From a checkpoint of a small image classifier.
Model: 6.51M parameters, 32-pixel images, arch pvt, norm layernorm, activation swiglu, patch size [2, 2], depths [4, 4, 4], widths [80, 160, 320].
Data: trained on drawn small creatures on textured ground, 50862 training examples.
Rows from block 2, named by matrix and row number. Each number is 500 + 40 x the weight over the matrix's rms, rounded and kept within 0 to 999. All counts start at 0. Numbers have three digits each.
# dw: MLP depthwise 3x3 conv (model.blocks.2.mlp.dw.weight, 208x1x3x3, trained with AdamW), a 3x3 kernel
dw.0:464486489484430457460523512
dw.1:464539519529437498495511504
dw.2:419434466452470459483484487
dw.3:472442484444467439479475482
dw.4:504530537503421520514497542
dw.5:431431516452425515475464505
dw.6:467473483545579523500469518
dw.7:509487499507430517495535485
dw.8:534520518515564533521539531
dw.9:456500499619425532469490415
dw.10:466459479502445420456463498
dw.11:510412451517548564479429499
dw.12:465486488527478512469375546
dw.13:472480470458462466483477479
dw.14:519515535507538494504504530
dw.15:486551507527451463488468533
dw.16:533553447560520535519510530
dw.17:508530533513571559530572550
dw.18:464466509460480530487530537
dw.19:546546541539551548517528549
dw.20:512482495518445553565547468
dw.21:434455364405424355412438460
dw.22:542575526551455549533563538
dw.23:564486473536449432519509505
dw.24:486507505529442511528432524
dw.25:502435497440428463473464496
dw.26:528522521551541565515533533
dw.27:495494501556470501547539521
dw.28:466494525459521540472519488
dw.29:490482509505541513534514504
dw.30:565594552527493544506537523
dw.31:544565535525514532544548552
dw.32:473487490504498510466477491
dw.33:509418528528501465499523516
dw.34:509514548473441452504530483
dw.35:477530501493421474513503504
dw.36:520545510566523521504510518
dw.37:509500521413509511501513522
dw.38:477473537455446506510550520
dw.39:506523487524557463511522545
dw.40:467538565407633651501462540
dw.41:472521497524553510511544530
dw.42:556502503509492549527562539
dw.43:523397525494441556483513527
dw.44:489480465470482471485492457
dw.45:518574509504506499455461474
dw.46:482486467458513470487483495
dw.47:429477484458484473461479510
dw.48:453431457451415465482460501
dw.49:500446532444391507495508491
dw.50:542522488463472447523464509
dw.51:452457486488501483455442474
dw.52:471475454450427467476432497
dw.53:492454505477457480503483484
dw.54:544571558522570510502475451
dw.55:523518500499445490496458513
dw.56:495469517497466419532478490
dw.57:489476491520497426522502496
dw.58:588509510555450512546540545
dw.59:510524507548508512525574542
dw.60:475476513433463440471457430
dw.61:524529498551530524531521512
dw.62:539461530534466512487510469
dw.63:525511511521480489494491490
dw.64:533515509518495533511518517
dw.65:459422462427558402460407454
dw.66:568547526556538534544551562
dw.67:528540486530511504520524538
dw.68:488465491483465496502480492
dw.69:568551507533510517524556523
dw.70:431447485440469505495483515
dw.71:501428411492472410495497543
dw.72:524504521468458512479479510
dw.73:558538553577536555547567547
dw.74:439419442439406427488443484
dw.75:476505497513548493484514498
dw.76:540459467521507519527473482
dw.77:484431493469486494476438502
dw.78:502471476489443464467476506
dw.79:487481490503567492495499500
dw.80:485487503474445490498463490
dw.81:503463512459556540505560495
dw.82:506493442512455470529515530
dw.83:564552526557553522539547539
dw.84:513435498459536498522484493
dw.85:491518492445537501552459497
dw.86:434421430416411448402385430
dw.87:408449441460459460437423430
dw.88:489478465455469466468421434
dw.89:501520498456487526467451509
dw.90:505464469515442480503486467
dw.91:490426474475548536497560548
dw.92:510508491516444462462464484
dw.93:498484479510504419518510509
dw.94:525524494536507596527540464
dw.95:511491503567438499533512482
dw.96:476513492526520529552535532
dw.97:564531555534497563515497564
dw.98:425467440468361469466475434
dw.99:442478453525390505486511521
dw.100:488557467513446531495506497
dw.101:463453477482461475487466497
dw.102:487487518438449514468469510
dw.103:485579508473525494499474493
dw.104:507552460513430552501536483
dw.105:515502505507407508518548510
dw.106:474455474474464502493488527
dw.107:436481484430550511454495520
dw.108:506467482442480475468460505
dw.109:476438531352465403429419421
dw.110:472522512474547552464503561
dw.111:560559567538428557561568549
dw.112:501542523534569553540535544
dw.113:454445465443439437451440470
dw.114:480496520457442495501492498
dw.115:457545518514459541476544485
dw.116:525508496437544467518474508
dw.117:500490484515430514476453498
dw.118:552488464512520480461546490
dw.119:530550535541524550517555539
dw.120:521526509527504511508539531
dw.121:504544453504515481457481467
dw.122:519542530521541516505514503
dw.123:514535549555491495542511527
dw.124:499493476522561500533554512
dw.125:513514521544550518450483469
dw.126:510563495490538478493481495
dw.127:517511522499448470517460494
dw.128:560559546550528539559552549
dw.129:513479464516551488497555490
dw.130:558571532544542526594594561
dw.131:543563564569534558579579538
dw.132:480446486500417433481453481
dw.133:564557515563576546554555521
dw.134:456421463429431435471446447
dw.135:519513512478492464479421497
dw.136:495491494487558496490493488
dw.137:476482523452496517480496516
dw.138:511466488455483497497486501
dw.139:472459471446427499471495464
dw.140:575540527538501495506550546
dw.141:496484473532529466501567476
dw.142:502495510464594478493471487
dw.143:485452502438462519483494493
dw.144:462459513484444433510493505
dw.145:510522525555494522515539524
dw.146:475478498567548489478494495
dw.147:545552521564515539530544577
dw.148:482502495515552466496528511
dw.149:510510522473414481509533522
dw.150:457464483470543536488530536
dw.151:551569560555548570537559580
dw.152:481435502503449490501496508
dw.153:514512527529529536516530514
dw.154:494502452542571514520508477
dw.155:507530522473519515448553517
dw.156:484452472484412463484476517
dw.157:497514501484526517502502502
dw.158:513511487538519504515508510
dw.159:494434522326412479426441513
dw.160:499520496500445521508448515
dw.161:433419433427503432475446430
dw.162:509492513492485461537554508
dw.163:554524508532526504474575526
dw.164:490482465468447464485482471
dw.165:517488504520443469539504528
dw.166:449454431452455440455461449
dw.167:509548526508526508540544525
dw.168:556514479528427523559521471
dw.169:486484499458422442467438452
dw.170:533559547553570528531546535
dw.171:562504553538498536553559560
dw.172:529553538532541522536520518
dw.173:522533500464533493522508476
dw.174:559395479425610626536596473
dw.175:433450480433443480471439514
dw.176:504479452520518386459480528
dw.177:506507526476513509499523497
dw.178:463482506495440470475473441
dw.179:614544522559520543539541508
dw.180:523559521520511533514489507
dw.181:467502497522496510511477518
dw.182:565484487508487469520475498
dw.183:484530521542580524479508479
dw.184:550555530519572554528528521
dw.185:518514497558492519518535480
dw.186:456457472492462469534529493
dw.187:531537507562488510543439462
dw.188:567435519515467447526534519
dw.189:575514536530451541555579537
dw.190:498539542472539533485509551
dw.191:565504490543481511521526503
dw.192:541524503513432471485554541
dw.193:506552524500424508506487509
dw.194:493482499566543492483481497
dw.195:507505542551519473561526502
dw.196:538584510574532491496477502
dw.197:490523507507546548501497542
dw.198:496516519503448549542563511
dw.199:476471465465416440460457434
dw.200:449441452437435451463419429
dw.201:490473471530541499548525481
dw.202:566593561577572583548580547
dw.203:479434484550609546457512448
dw.204:494453479457468443515443449
dw.205:467424424447438468444431437
dw.206:454487434447489454488490433
dw.207:520485523449454551495528559